config = dict(
    encoder_arch='vit',
    model='masked spectrogram model',
    dataset='struck, bounced, scraped and rolled objects made by modal synthesis',
    train_examples=78125,
    n_mels=64,
    hop_length=160,
    input='log_mel',
    win_length=512,
    method='mae',
    mask_ratio=0.75,
    loss='mse',
    encoder_norm='layernorm',
    encoder_norm_position='pre',
    encoder_activation='swiglu',
    encoder_mlp_ratio=3,
    encoder_head_dim=64,
    encoder_fused_qkv=False,
    encoder_bias='all',
    encoder_qk_norm=False,
    encoder_parallel_block=False,
    encoder_inner_norm=False,
    encoder_moe='top_k',
    encoder_kv_group_size=2,
    encoder_num_experts=32,
    encoder_moe_every=2,
    encoder_expert_mlp_ratio=0.25,
    encoder_experts_per_token=2,
    encoder_shared_expert=False,
    encoder_patch_size=[16, 4],
    encoder_layers=10,
    encoder_width=160,
    encoder_positions='sincos',
    encoder_register_tokens=4,
    decoder_width=128,
    norm_pix_loss=True,
    decoder_layers=6,
    residual_init='scaled_by_depth',
    optimizer='muon',
    muon_scale='original',
    lr=0.0088,
    momentum=0.95,
    nesterov=True,
    orthogonalizer='newton_schulz_5',
    adamw_lr_other_params=0.00079,
    grad_clip=0.5,
    ema_decay=0.999,
    steps=6300,
    batch_size=256,
    epochs=20.6,
    lr_schedule='cosine',
    final_lr_fraction=0,
    warmup_steps=120,
    weight_decay=0.0,
    adamw_weight_decay_other_params=0.01,
)
Rows from block 3 of the decoder, named by matrix and row number. Each number is 128 + 24 x the weight over its row's rms, rounded and kept within 0 to 255. All counts start at 0. After the name is the row's rms in percent of the matrix's.
# k: attention key (decoder.3.attn.k.weight, 64x128), inputs 0-127
k.1 099 [109 138  66 132 131 108 113 151 115 129 133 112 138 125 137  88 152 119 136  84 162 115 143 162 147 108  95 129 149  98  97 126 113 141 127 128 126 132 112 137 135 130 124 111 140 124 128 122 123 161 115  86 185 150 120 145 118 179 165 130 115 139 121 120 106 190  83  86 136 120 147 137 102 112 134  93 103 175  70 100 131 166 172 113 142 131 111 147 147 144 134 113 113 156  57 147 115 106 136 116  96 182 139 118 145 135 126 124 158 145 125 135 125 155 151 176 107 129 143 122 123 108 138 134 142  93  98 118]
k.2 104 [172 127  99 131  98 118  95 147 123 131  87 133 151 151  76 108 151 124 105  95 172 162 121 121 122 133 132 174 140 106 122 126 160 173 143 149 117 162 118 120 126 148 133 107 120 114 157 102  84 133 138 133 141 120 141 132 115 137 146  96 148 138 124  89 118  97 137 156 146 133 117 106 117 115 105 151 145 172 116 115 108 124 135 125 144 134 191 156 144 117 189 115 121 137 203 118 152 136 123 106 119 101 102  96 108 117 155 134 172 121  99 134  86 157 123  93 133 143  92 112 115  97 150 102 109 149  92 113]
k.3 091 [177 121 111 128 143 105 120 143 188 175 100 112  84 167 137  94 154 143  96 101 104 123 142 142 148 151 128 165 154 130 119 173 144 105 138  90 170 176 140 118 102 113 139 108 145 185 102 121 110 106 102  87 147 154 137 106 135  89 147 101 138  89 148 131  99 122 155  88 107 146 140 112 116 121 116 100 124 143 144  98 114 156 158 128 137 109 135 117 158 131 106  97 148 110 128 127  99 148 151 134 118  85 131 118 139 150 115 169  95 129 123 122 120 127 131 149 124 167 108 157 153 151 131 122  71 147 126 129]
k.4 099 [139 157 142 135 167 131 140 149 132 158 153  91 134 105 121 140 116 110 138 109 118 136 130 154 129 106 103  76 156 137 103 158 100 143 128  87 150 166 127 141 117 125 121 104 129 139  96 111 155 153 137 171 144 172 111 129 158 132  98 152 150 145 119 141  79 147 146  92 125  72 142 135 176 125  88 134 168 134 124 163 119 135 104 123 115 156 152  99 108 145 116 120 167 136 129  96 126 117 116 111 127 153  54 165  96  93 161 120 114 133  91 127 110 107 178 125 125 116 141  97 120 131 137 132 121 147  73 141]
k.5 100 [133 121 114  94 142 170 138 107  71  92 146 127 143 190 119 103 136 122 163 108 163 106 152 163 145 129 112 129 139 138 153 157 114 123 141 136  99 128 132 138 132 146 153 131  88 143 160 144 105 124  91  83  79 151 125 119 131  93 100 138 177 152 110 119 150  90 182 107 135 122 139 116 117 145 135 134 127 123 108  80 146 108 145 138 113 102 157 162 155 118 150 108 135  77 130  95 133 157 150 142 118 162 133 127  94 126 122 136 111 149 116  92 102 134  84  99 170 142 145  95 163 163 146 143 117 138 135 141]
k.6 106 [145 123 122 139 119 136 108 138 167 124 114 137 151 111 140 156  96 154 130 120 174 148 163 133 136 187 116 123 136 117 143 127 142 151 108 137  66 115 169 140 115 126 144 139 121  93 107 125 144 112 164 125 149 151 151 126  98 144 138 120  97  89 125 101  96 148 152 100 118 105 113 130 119 121 130 181 144 124 133  80 130 172 124 107 171 187  98 144  80 128 140 152 142 147  87 112 135 111 182 100  92 113 118 135 113 136 121 107  81 149  69 118 148 122 111  77 124 146 145 146 130 121  99 119 142 119 111 128]
k.7 102 [144 155 129  78 102 116 144 110 113 140 155  94 114 131 102 113 126 132 140 142 154 145  55 129 134 127 128 110 114 160 143 109 131 118 157 139 121 162 160 131 134 126 120 204 122 130 124  85 137 134 116 131 136 165 122 158 106 151 151 131  96 120 136  88 174 169 157  78  90 128 155 101 105  99 122 125 113 157 123 137  97 129  96 128 150 146 124 134 141 159 143 144 105 102 114  77 154 133 133 112  83 159 144  61 124 139 164 112 121 145 115 134 142 112 131 103 124 135 146 114 110 166 125 145 148 170 155 140]
k.8 094 [172  86 118 132 127 146 105 125 118 110 134 118  92 100 140 127 168 107 125  98 122 124 114 144  96 152  89 138 128  96 111 150  90 105 122 118 146 120 122 119 118 120 124 124 130 135 102 135 131 142 144  96  69 180 120 117 104 166 144 113 134 112 115 105 122 119 186  74 104 183 151 135 102 120 125 109 127 122 117 115  96 155 102 132 119 139 134 151 125 128 139 110 136 115 125 124 110 149 190 158 137 162 122 163 148 153 161 152 107 152 126 115 193 129 146 124 120 184  83 135 177 145 129 105 144 129 163 152]
k.9 096 [163 191 156 123 145 135  94 144 138 140 106 151 149 159 128 131 126 112  86 121 132 145 120 146 146 144 124 121 161 134 117 106 138 127 161 151 122 131 121 132 119 132 162 153 122 128 118 167 133 117 141 130  93 114  94 119 133 108 122 122  93 156 117  99 136 128 114 148 152  93 174 136  85 103  98 140  98 127 138 153 103 159 165 118  95  85 126 128 177 115 174 137 125 165 165  84 138 123 118 103  64 160 124 140 115 104  78 108 146 105 129 129 117  88 143 140  94 134  75 152 113 150 151  95 110 156 152 123]
k.10 100 [115 169 131 109 115 162 111 132 164 128 135 135 131 130 171 131 125 140 137 129 145 153 133  91  82 141 171 133 146 146 115 171 100 127 124 140 130 173 130 116 120  93 151 136 160 106 125 152 102 113 109 111 113 186  96 136 142 116 102 122 143 158 120 163  87 152  93  76 146 167 142 121 117  99 175 105 128 130 133 137 102 108 135 142 132 164 108 143 145 115 103 143 145 122 116 128 133 146  97  72  75 131 126 138 111 144 140 100 157 145 115 111 120 113 135 145 154 130 120 165 103  81 174  91  90 127 116  80]
k.11 099 [129 103 177 154 134 118 134 142 120 121 112 167 177  98 132 107 127 141 133 114 112 124 141 106 119 136 123 106 145 125 101  99 114 137 124 152 105  86  98  89 161 122 123 128 132 134 103 101 105 151 159 157 134 130 131 121 113 142 180 125 135 166 104 110 107 165 196  98 145 174 130 133 142 189  99 157 110 126  95 118 143 113 139 146 126 126  97 135 124 117 126 137 132 149  70  86 117 144 129 153  99 131 163 127 133  98 119 166 178 150 128 159 116 143  79 144 137 153  89 124 128 119 125  76 154 112 132 104]
k.12 106 [122  95 102 103 127 186  93 124 103 124 153 106 167 136 121 110 122 169  88 127  95 135 149 105 123 105 113 120 107 136 158 136 135 135 131 138 125  98 125 109 135 128 164 112 146  93 170 139 119 140 120 170 160 131 169 128  96  93 146 129 130 143 105 105  95 104 103 137 155 118 126 138 122 123 130 114  88 152 191 168 176 129 150 101 159 115 104  97 111 141 119 124 105 128 151 135 128 116 125  69 154 128 140 124 136 107  93  97 142 119 146 147 133 141 117 134 123 105 172 169 180 123 116 166 137 137 162 179]
k.13 101 [102 123 139 121 110 161 122 179 140 133 149 113 128 119 124 108  87 161 110 109 133 120 105 142 110 100 136 136 108 151 140 120 127 130 116 119 116 105 142 133 159 121 114 126 144 154 154 116 121 134 113 178 138 126 147 173 168 141 149 164 135  81 107  93 143  97 126 120 130 152 122 149 125 122  68 144  95  89 171 104 109 139 161 153 121 113  88 155 154  95 135 146 127 112 153 147  46 163 148 119 138 112 129 140 155 162 137 118 105 148 134  97 126 114 102 126 164 107 118 132 149 117 101 141 193 113 118  75]
k.14 098 [ 54 161 157  92 131 117 124 121 154 131 110 111 128 157  88 113 109 134 147 153 110 100 141 146 133 112 118 120 135 126 126 116 155 136 119 128 161  88 139 168 117 147 141 126 123 109 145 163 115 136 117 106 176 132 113  96  93 191 107 131 118 142 104 125  57 140 148  95 144 134  92 130 112  94 143 108 131  71 113 158 116 142  91 104 111  83 141 149 106 129 111 173 161 125 161 136 155 137 145 183 103  94 115 136 117 131 181 120 140 149 142 146 133 132 104 145 127 155 115 122 134 145 149 136 115 120 110 131]
k.15 087 [162 135 141 113 110  99 139 128 110 111 126 170 136 138  97 138 109 119 143 145 113 149 112  94 153 101 106 159 109 105 137 130 158 171 182 137 152 130 178 167 138 123 167 136 138 107 152 122 106 142 117 134 109 128 100 160 125 147  83 131 170 109 152 121 112  57 122 111  98 101 122 133 158 129 120 130 135 111 155  79 148 169 131 106 131 108 148 108 139  96 127 141  60 114  60 117 142 124 137 138 100 121 131 116 130 124 154 148 129 157 163 144 152 121 151  93 117 142 161  89 126 133 141 123 104 148  97 107]
k.16 101 [146 145 129 127 161 127 101 118  95 137 203 144  97 131 100  97 109 136 145 125  91  97 141 145 121 112 111 156 104 138 146 118 118 140 135 175 149 113 145 112 162 114 112 119 152 127 124 125 112 111  92 143  97  62 116 112  99  96 150 100 179 135 152 136 120 101 106 163 121 145 104 145 170 153 140 148 105 119 136 180 153 133 118 136 122 177 131 134 139 142 142  99 105 146 150 132 138 113  88 160 104 123 142 159  96 130 141  85  80 132 139  98 155 103 133 113 150 153 100 140 162 120 122 127 128 102  92 160]
k.17 093 [153  88 156 144 120 100 150 131 105 129 100 136 170 128 119 129 113 141 125 171 137 136 139 168 131 130 104  95 133 148 175 175 125  88  97 113 132 112  96 126 179 123 103 130  97 126 105  89 119  96 109 136 131 145 115 119 112 139 165 121 144 139 115 163 114  90 170 116 133  94 146 158  99 130 135 102 135 135 142 107 180  85 128 147 109 165  91 117 126 140 113 174 129  93 109 131 146  97 122 107  72 146 136 101 161 115 124 133 123 136 129 118  62  78 134 147 138  91 128 124 113 125 124 129 109 140 118  88]
k.18 088 [133 127 152 154 116 102 138 140  79 157 157 170 107 172 149 111 157 143 126 131  96 154 120 133  97  96 123  89 169 122 108 198 106 120 141 117 173  98 119 120 175 155 142 132 114 133 108 127 117 149 108 112 119 108 161 118 143 139 149 127 165  85 142  99 144 116 132 125 173  97 161 135 140 109  99  87 115 145 113 131 115 160 123 122 109 114 121 107 152 118 147  91 107 134  98 151 168 124 105 127 131 160 131  94 147 142 146 106 160 119  87 104 145 141 159  97 156  76 149 129 101 103 139 134  99 135 148 109]
k.19 099 [137 105 126 104 132  96 170 176  90 150 128 122  96 100  94 137 167 115 143 110 106 193 121 150 126 160 131 124  93  97 122 122 104 104 130 174 145 152  81 145 138 136 123 120 126 105 121 115 101 108 137 148 148 145 130 129 123 114 119 118 145 163 170  76 133 157  99 124 102 152  94 156 114 145 163 138 121 142 157 141 120 140 109 130 134 124 158 120  94  97  97 136 143 152  93 143 145 168  94 127 107 170 142 130 148 153 120 126 135 143 168  67 107 128  99  94 108 109 134 144 129 172 122 131 105 133 174 137]
k.20 102 [100 138 130 118 103 149 153 145 121 119 140 126 126 123 125 155 117 126 133  54 146 120 107 175 118 108 127 166 129 150 166 150 102 140 121 102 170 126 120 133 127 147  82 120 134  98 103 155 141 145 120 106 100 105 151 179  87 137  94 142 147 105 157 138  87 151 115 127 122  92 156 152 128 137  95 110 127 164 106 109  95 121 129 122 155 114 174  96 133 124 136 123 153 127  87 122  61 153 107 149 107  94 131 100 163 136 146 134 143 137  97 163 118 140 119  93 122 133 120  88 131 173 108 114 178 140 149 127]
k.21 104 [125 123  84 121 118  99 113 119 112 150 128 101 141 129 128 131 124 105 121 115 158 113 109 144 146 140 162  92 130 135 146 132 177 176  88 153 138 142 140 149 103 122  86 158 105 106 133 115 142 162 147 132 117  92  75 129 149  91 134 112 150 138 153 130 131 134  73 141 121 121 146 111 152  91 154 167 115 126 104 142 132 110 137 136 149 152 104 118 143 107 159 153 102 123 137 183  71 183 129  67 162  98 132  97  92 102 121 124 109 174 171 109 147 147 139 127  90 125 123 119 147 101 153 134 144 134 125 128]
k.22 099 [204 164 127 106 127 128 145 127 161 144 139 148 148 138 125 137 153 115 109 104 125 112 133 118 112 100 139 117  77  99 122 139 118 154 127 131 124 115 190 165 151 128 192 124 126 133 104 139  91 128 134 125 111 150 121  99 122  81 125 122  72 135 108 123 130 170 173 165 104 118 101 158 113  94 159 123 117 111 129 122 155 128 153 147 107 120 123 134 109 119 136 144 126 137 128 129 119  95 169 174 159 125 111  99 159  90 118 144 130 107 118 102 121 153  89  93 136 157 140  94 110  94  82  97 118 128 141 158]
k.23 102 [179 114 137 113 160 114 150 118  83 118  98 132 107 108 109 113 159  77 139 148 125 138  94 139 161 125 106 108 135  91 150 141 150 175 128 135 152 133 106 120 127 132 167 143 138 134 132 114 133 111 120 168 109 127 104 119 146 162 140 103  94 163 137 162  81 108 141 130 129 173 126 115 153 165 145 142 126 124  59  96 128 122 133 138 114  72 131  57 125 142 114 112 117 145 151 140 128 128 110 101 149 105 121 139 123 131 104  63 118 158 154 109 154 135 157 120  97  93 120 148 115 121 134 119  81 126 148 144]
k.24 111 [116 149 140 156 126 112 136 150 104 118 108 132 144 154 102  94 132 149 123 104 133 109 151 109 127 108 152 165 103 130 115  99 127  83 137 124 142 127 135  76 122 128 124 122 186 135 144  94 103 125 138 118 146 142  79 103 133 130 147 144 130 116 151 155 183  34  97  98 136 145 147 149 105 153 118 129 168 127 126 124 138 150 108 135 149 110 104 112 110 127 146 177 158 122 156 147 151 102 120 135  64 105  95 125 120 133  95 151 103 121 143 136 105 135 128 159  93 109 139 169 105 126 137 130 148 162 154 167]
k.25 103 [126 125 128 147 158 132 127 129 114 148 132 155 116 149 122 124  82 142 118 161 102 106  95  95 140 153 151 129 107 150 138 116 117 125 131 130 149  76 105 143 127 138 165 144  78  93 111 158  88 142 128 146 100 151 139 177 126 171 132 112 154 109 113 169 122 114 132 141 183 123  86 150  87 121 123 128  94 165 129 132 137 124 111 123 126 137 120 160 133 134 111 153 122 132 138 101  75 107 129 142 122 159  83 128 110 100 126 136 163 123 135 127 131 101 121 151  62 147 109 170  72 135 110 143  81 121 182 141]
k.26 102 [125 140 161 152 160 102 110 145 163 151 171 156 148 136 159 118 143 172 155  74 147 146  97 109 129 166 179 162 109 111 133 106 136 138  95 144  96 159 141 109 121 113 132 135 145 145 120 125 133 118 111 124 117 121 146 132 139 170 144 153 103 136 133 119 125 131 206 101 105  94  95  85 148 131 157 150 108 129 126 142 121 136 102 116  85 135 133 145 103 136  87 138 123 136 143  82 102 192 124 116 140 129 105 101 105 143  97  96 147 100 117 128 168 102 137 118 108 112 114 118 151 138 108 135 132 102  76 124]
k.27 113 [ 88 117 115 111  98 105 154 134 151 151  76 188 151 122 114 215 112 107 157 132  88 126 107 146  97 126 163 136 121 122 135 128 145 136 133 139  89 149 193 141 119 113 129 173 147 186 144 145  97  97 139 105 123 100 186 121 125 143 163 124 109 158 103 109 155 115 142 120 111 112 116 167 137 127 146 143 117 108  70 124 129 135 152 118 139 165 127 131 118 110  87  99 129  96 135 149 136 167  95 141 134 106 133  96 149 101 113 151 135 146 132 122 123 112 128 119 147 146 122 129 108 147 136 147 124 134 133 128]
k.28 100 [102 104 133 115 124 163 112 149 135 136 142 101 135 134  96  95  87 110 129 127 111 118 165 127 125 172 160 144 118  79 117 111 115 142 115 145 120 157 138 122 107 108  76 198 182  97 129 100 139 129 121 119 117 133 172 159 130 121 129 169 107 106 105 135 149 120  90  94 115 136 107 176 158 142 159 139 164 139 146 120 133 136 144 144  75 146 171 146 132 118 147 108 128 142 122 131 116 121 140 148 131 121 100 113 108 173 148  90 147  90 116 123  87 145 148 140 139 155 150 105 110 113 145 146  85 144  80 149]
k.29 089 [106 129 103 147 112 133 103 120 157 161  95  88 164 111 118 129  88 110 105  97 159 137 137 127 112 124 110 136 130 121 112 146 100 159 122 135 121 147 108 173  97 103 130 130  90 138 124 120 114  94 104 108 139 154 168 124 123 137 150 103 109 124 159 119 115 111 167 171 134 118 148 102 137 124 127 174 148 130 125 157 161  92  95 117 136 148 135 139 128 140  95  97 177 112 119 161 158 114  96 149 181 148 156  72 144 100 118 117 151 127 162  60 104 168 136 144  95 130 148 175 106  94 137 118 133 123 122 134]
k.30 102 [109  98 123 151 169 152 111 124 127 155 149  79 118 127 171 170 120 139  91 113 152  82 115 103  84  98 119 140  88 120 122 137 139 126 118 153 104 149 133 150 163 144 113 144 166 156 117  80 163 156 117 110 147  91 116 120 125  97 113 108 113 138 136 168 133 109 115 130 101 183 126 117 122 109 111 121  94 170 135  81 127 128 136  83 118 151 157 146 103 136  98 176 115 152 151 145 156 142 136  91 133 119 140 149 129 142 112 136 133 128  95 105 172 122 119 157 150 136 169 144  99 104 120 132 165 166 131 117]
k.31 096 [ 83 143 115 156 104 100 144 131 109  99 107 139 135 120 136 139 132 134  77  91 154 130 109 183  78 125 168  79 195 157 178 145 156 127 128 138 123 171 115 126 121 147 180 129 146 137  94 107 114 139 145 104 110 144 118 109 147 122 122 105 146  98  95 134 139  96  83  90  95  93 117 132 136 143 124 136 126 121 122 118 116 100 123 119 119 112 111 112  93 175 135 107 120 146 156 110 136 151 152 114 134 123 153 162 161 133 109 168 112 149 112 144 109 160 128 146  87 105 166 164 114 139 136 125 148 104 127 121]
k.32 103 [139 115 125 144 108  94 142 128 123 180 120 133 114 135 141  71 153 102  74 116 140 121 125 143 138 129 114 105 128 164 144 143 102 105  97 122 162 163 139 128 153 164 137 137  86 116 132 148 156 104 117 152 132 103 121 124 138 114 120 102 143 121  69 120 142  89 155 123 112 130 143 121 122 106 139 182 139 139 142 122 130 117 122 155 120 121 114 170 152 119 154 119 136 101  97 168 106 129  49 139 149 119 112 120 141 106 156 143 145 141  82 139 163 123 104 173  87 116 111 145 126  90 145 162 136  87 176 151]
k.33 097 [140 150  94 158 152 110 154 101 107 124  97 158 165 131 127 111 147 130  88 163 134 101 170 113 100 177 134 104 161 132 121 129 130 114 157  98 140 154  93 104 132 121  97 111 132 113 104 143 108 121 128 171 164 124 149 124 130 138 117 123  81 115 118  87 120 121 127 119  77 158 126  95 122 120 117 129  78 121 128 115 158  67 129 165 131 124 139 175 117 119 135  92 120 121 141 122  93 124 150  71  95 143 151 139 138 117 137 159 143 146 138 154 121 168 156 133 189  97  84 106 108 128 132 109 139 149 141 129]
k.34 103 [135 154 136 144 125 129 194 117 128 143 147 113 107  96 132 116 149 104 102 114 133 122 134 118 146 135 115 151 141 113 102 125 115 130 156 149  86 135 133  84 116 114  90 103 131 121  82 176 142 140 112 145 135 157 127 135 128 169 143 137 119 141 135 108 101 142 148 110  73 126 143 124 139  71  97 155 156  89 141 152 110 101 134 138 112 168 183 125 168 137 114 197 125 145 116 146 146 164 115 150 123 104  72 117  98 136 143 146 102  83  95 121 125  95 126 145 111 127 156 138  76 142 160 124 120 113 139 124]
k.35 102 [149 161 116 145 165 138 108 192 169 171 114 175 110  77  90 111 111 126 134 173 159 149  97 105  83 104  91 136 127 127 148 187 159 110 164  91  66 117 102 110 131 143 142 109 120 134 139  79 140 116 120 115 143 170 113  99 123 145 122 123 101 141 137 131 171 129 123 120 144 119 143 133 131 132 109 105 144 111 115 115 109 116 124 129 173 114 124 141 129 154  92  93 134 123 126 118 117 173 119 123  98 143 168 149 125 119 124 103 167 124 114 105 143 131 107 161 172 135 141 139 142 140 122 123 130 123 106 154]
k.36 087 [ 85 166 119 166 109  72 124 137 119 109 124 111 101 150  99 139 158 122 121 126 110 113 153 125 163 115 115 104 129 101 123 135 119 102 148 154 119 113 141 129 107  96 131 117 141 120 115 100 151 146 169 153 121 119 132 119  90  99 128 142 153  74 122  99 116 112 179 118 165 130 121 145  87 136 109 170 145 117 122 146 140 172 129 159 110 142 158 145 127 169 137 108 146 103 112 176  86 152 147 132 151  99 134 137 117 144 117 145 124 123 198 165 104 169 146 168  99 123 131 110 117 137  81  87 106 151 113 136]
k.37 100 [137 108 146 106 153 110 146 152  93 152 163 140  90 158 123 148  96 118 112 132 114 136 101 108 166 145 135 153 143  78 138 154 148 109 144 135 150 142 138 146 119 140 120  82 138 111 143 139 123 133 121 120 128 116 141 105 140 110 122 167 120 129 124 117 134 145  60 155 176 135  98 135 156 154  90 155 157 150 122 145 143 167 103 122  73 111  97 109 166 125 146 126 119 102  96 140 149 117 169  74  92 113 125 110 143 138 128 113 124 119  85 164 155  75 124 161 113 100 148 133 113 109 100  99 118  95 165 150]
k.38 105 [142 125 124  95 100 111 120 157 134 188 128 131 132 128 167 119 128 171 125  95 135 154 110 141 110  96 110 155 134 151 155 146 119 193 124 108 123 173 132 103 126 137 120 114 154 100  70 107 133 152 144  90 126 147 146 129  99 153  87 136 159 104  69 166 128 129  87 117 143 125 149 145 102 126 139 201 138 152 131 139  94 164 106 128 141 136  91 108 144 129 135 102 126 102 139 158 111 160 157 113 152  98 115 122  77 166 134 143 138 122 124 135 114 123 138  91 124 138  92 105 146 118 122 149 141 122 135 104]
k.39 096 [134 117 106 144  99  94 124 149 136 134 202  94 115 106 118 106 110 144 123 156 125 128 142 151 112 155 154 151 120  86 126 128 143 100  96  81 170 125  93 121 131 130 125 141 126 146 141 118 157  94 140 117 106 128 106 108 155 143 118 136 141 134 129 155 102 123 115 115 153 181 125 137  87 138 117 158 131 133 126 120 167 113 139 116 172 154 122  90 153 102  76 125 147 117 134 122 120 159 168 117 106 134 147  97 111 119 129 145  92 160  88 180 121 197 144 129 129 137 124  99 177 159 128 174 137 100 133 143]
k.40 101 [122 129 178 162 148 123 129  89 134 131 135  85 125 137 169 113  99 148 129 130 121  85 109 114 106 165  94 110 147 148 127 132 138  95 137 204 120 113 102 140 108 181 151  86 116 152 151 123 103 134 144 101 114 111  89 145 131 118 134 172 136 133 126 148 129 145 160 145 167 162 120 162  91  96 110 149 122 130 113 124 106 125 177 136 104 147 151  84 142 101  99 132 133 123 130 138 162  93  88 104 157 142 149 120 102 100 105 108 148 123 147 114 122 102 119 100 155 117 151 136 126 168 120 169 133 168 116 137]
k.41 107 [ 99  81 157 111 127  89 113 139 120 140 122 123 128 132  81 141  88 127 116 143 116 135 111 148  89  97 102 100 151 146 154 117 119 171 191 142 151 137 124 125 133  79 119 138 144 160  86 100 118 153 135  82 120 126  81 136 114 101 131 113 156 150 120 127 123 151 150 109 100 139 156 158 162  82 131 112 156 144 124 113 123 104 117 141 155 107 142 148 113 118 139 122 149 144 108 142 133 162 120 133 127  95 137 124  94 148 129 128 123  63 149 127 154  83 137 124 170  75 147 157 171 113 116 118 142 146 173 148]
k.42 093 [170 120  89 124 108 129 154 150  99 128 111 108 146 154 173 113 119  95 108 113 194 116  85 129 157 102 147  95 184 150 147 115 112 157 145 109 144  99 154 188 130  86  82 112 102 140 121 129 120  90 146 143 146 132 154 136 107 129 119 133 114 142 146 148  75 122 138 124 139 128 111 113 157 107 113 152 161 149 103 101 133 155 135 128 103 144 103 114 112 129 143 103  99 150 128 137 102 149 155 127 118 117 161 143 131 151 141 111 118 122 127 102 170 126 136 139 147 179 125 123 167 161  82 122 120  80 140 156]
k.43 097 [142 134 137 115 149 106 175 109 112 109 164 117 124 136 159 144 154 136 107 108 102 105  80 143 132 137  90 167 150 135 131 154 152 103  99  53 129 100 119 106 135 135 128 127 118 138 124 129  97 130 108 123 165 104 127 155 109 159 115 128 129  96 143 160 145 156 111 139 115 129  84 153 144 134 163 185 150 108 166 144 134 163 127 151 175 119 162 107 134 107 123 115 174 127 109  98 180 110 152  97  73 128 137  80 123 151 133 153 142 127 150 142 110 157 152 114 114 150 115 110 150 109 115 111 134 102 146  96]
k.44 104 [185 120 132 106 120 126 146 138 157 145 117 130 137 139 105 130 141  69 149 159  98 101 139 171 116 120 153 164 116 110  96 131 166 163 115 172  82 124 100 127 143 126 122 130 122 128 138  93  97 115 113 194 151 146 139 162 108 113 134 121 121 179  83 137 127  91 155 117 126 129 165 127 130 106  95  94 163 124 159 110 145 120 153  84 108 142 107 127 126 122 146 102 159 132 135 138 157 104 137 142 150 132 127 132  72 107 150 108 118 112 130  84 137 145 132  80 129 118 152 126  97 140 164  76 133 121 128 131]
k.45 097 [119 128 119  96 165 156 129 147 129 186 126 161 146 150 143 134  89 123 137 117 124 132 130 120 143 120 142 149 126 148 145 144 115 107 115 152 121 127 136 135 127 111 148 138 137 187 113 177 153 123  96 103 137 136 112 135 134 103  97 150  97 120 137 112 167 117  82 140 143 106 134 112 153 161 119 174  93 117 104 122 187  96 158 148 132 137 100 109 120  85 126 136 176 122 144 138 149 150  74 117 136  93  91 131 126 154 128 137 118 170 101  99 118 144 158  86 107 129  98  68 132 116 137  85  85 126 158 133]
k.46 105 [170  74 144  93 156 152 102 119 109 117 175 127 140 113 141 153 139 138 138  89 104 121 109 127 118 133 133 124  97 102 141 144 128 131 119 112 111 121 130 139  98  77 136 143 134 122 149 161 148 115 125 168 174 133 136 173  95 139 161 136 117  87  77 102 141 121 108 139 128 154  88 119 129 133 139 151 172 138 161 135 107 115 156 134 121 115 102  94 111 116 158  78 129 120 133 125 140 230 158 150 112 135  90 135 121 111 125 149 144 102 114 135 129 125 131 127 134  86 105 163 171 116 150 121 119 120 140 118]
k.47 091 [133 147 152  86 162 146 120 139 135  75 116 120 135 139 145  82 136 103 120  85 153 124 142 116  76 145  96 144  73  75 172 125 136 156  87 158 116 129  85 132 119 149 150 130 148 119 121 120 119 124 114 149 111 140 144 132 112 164 138  96 169 121 136  85 129 141 130  96 143 143 116  76 122 111 122 160 132 165 106 126 148 112 135 144 119 132 139 146 135 146 166 141 165 172 122 146  61 129 159 124 118 162 112 133 127 103 155 131 106 159 115 183  82 128 125 149 141 108 126 161 147 120 141 120 115 144 116 135]
k.48 100 [140 174 105 102 197 100 144 127 148 173 137 129 141 124 145 118 145 139  96  83 123 113 140  98 133 111 131 133 133 182 152 133  82 114 113 126 123 102 119 145 196 111 114 151 164  89 118 152 134 123 116 129  88  98 142 138 141 123 131 131  78 130  94 139 112 132 116 160 152 122 126 123  45 155 120 142 132 110 106 148 120 116 116 113 128 125 152 107 135 112 121 119 190 125 107 116 139 139 128 114 211 143 138 155 162 134 117 111 135 142 121 111 134  87 117 117 123 142 142 114 136 129 122 129 103 105 110 151]
k.49 093 [135 139 133 103 170 118 169 126 136 105  96 133 136 130 149 101 114 125  93 116 176 157 144 117 114 102 103 158 160 109 159 111 116  68 131 144  94 137 128  81 107 144 148 134 157  96 137 123  94 148 165 157 129  90 156 174 106 114 125 123 129 108 149 124 163 144 153 123 149 126  97 149 114 129 114 141 131 124 115  85 161 120 121 103 114 102 143 122 134 116  77 161  91 118 132 142 101 109 132 135 112 142 171 209 114 119 173 134 120 183 131 111 143 103 121 125 109  98 155 140 120 144  91 126 127 125 111 119]
k.50 111 [ 80 127 143 124 110 152 118 143 112 106 114 108 100  95 132 157 173 146 127 118 108 125 119 168 119 120 128  87 172 106 127 146 131 147 114 132 143 135 136 134 111 143 185 117 110  62 148 148 132 130 119 170 138 122 133 177  94 120 161 111 116 143 123 103 121 152 101 164 119 145 146 159 168 127 144  93  92  95 128 110 146 125 114 123 147 110 109 138 117 137 104 125  82 183  98 141 153 144 111 181 156 113 152 132 130  82 109  88 109 132 115 104 118 100  98 147 160 135  91  82 140 136 153 122 140 111 159 141]
k.51 093 [143  78 162 105 118 152 167 121 118  85 132 132 147 174 130 126 149 102 141 127 135 162 125  96 133 134  90 133 112 145 152 128 143 184 127 143  98 151  79 137 122  97 166 129 120  80 166 144 130 114 156 138 120  99 128 149 111 138 140 114 161 161 106 130 104 147 121 134  85 142 180  86 120 110 111 116 134 162 103 155 103 161 162 144 144 126 114 126 117 108 142 104  99 117 154 123  78 115 170 128  94 147 167 159 146 138 110 146 112 166 123 132 119  97 133 124 141 147 100 104  77 105 106 146 148 116 107 112]
k.52 109 [ 95 162 138 123 161 102 149 136 125 114  99 147 117 126 157 108  92 105 144 117  91 140 121 116 122 113 148 121 108 131 130 112 145  65 110 150  92 133  95 139 143 155 174 129 160 122 123 106 119  84 155 140 138 158 146 152 116 133 120 156 150 148 111  79 114 129 153 139  57  87 131 144 114 167 131 109 124 130 150 135 119 102 147 128 138 144 112  90 134 101 140 163 140 118 164 145 145 114 123 152 164 122 109  80  93 120 134 147 144 168 155 130 171 141  96  87 119 125 133 111 161  91 118 172 118 156 165 107]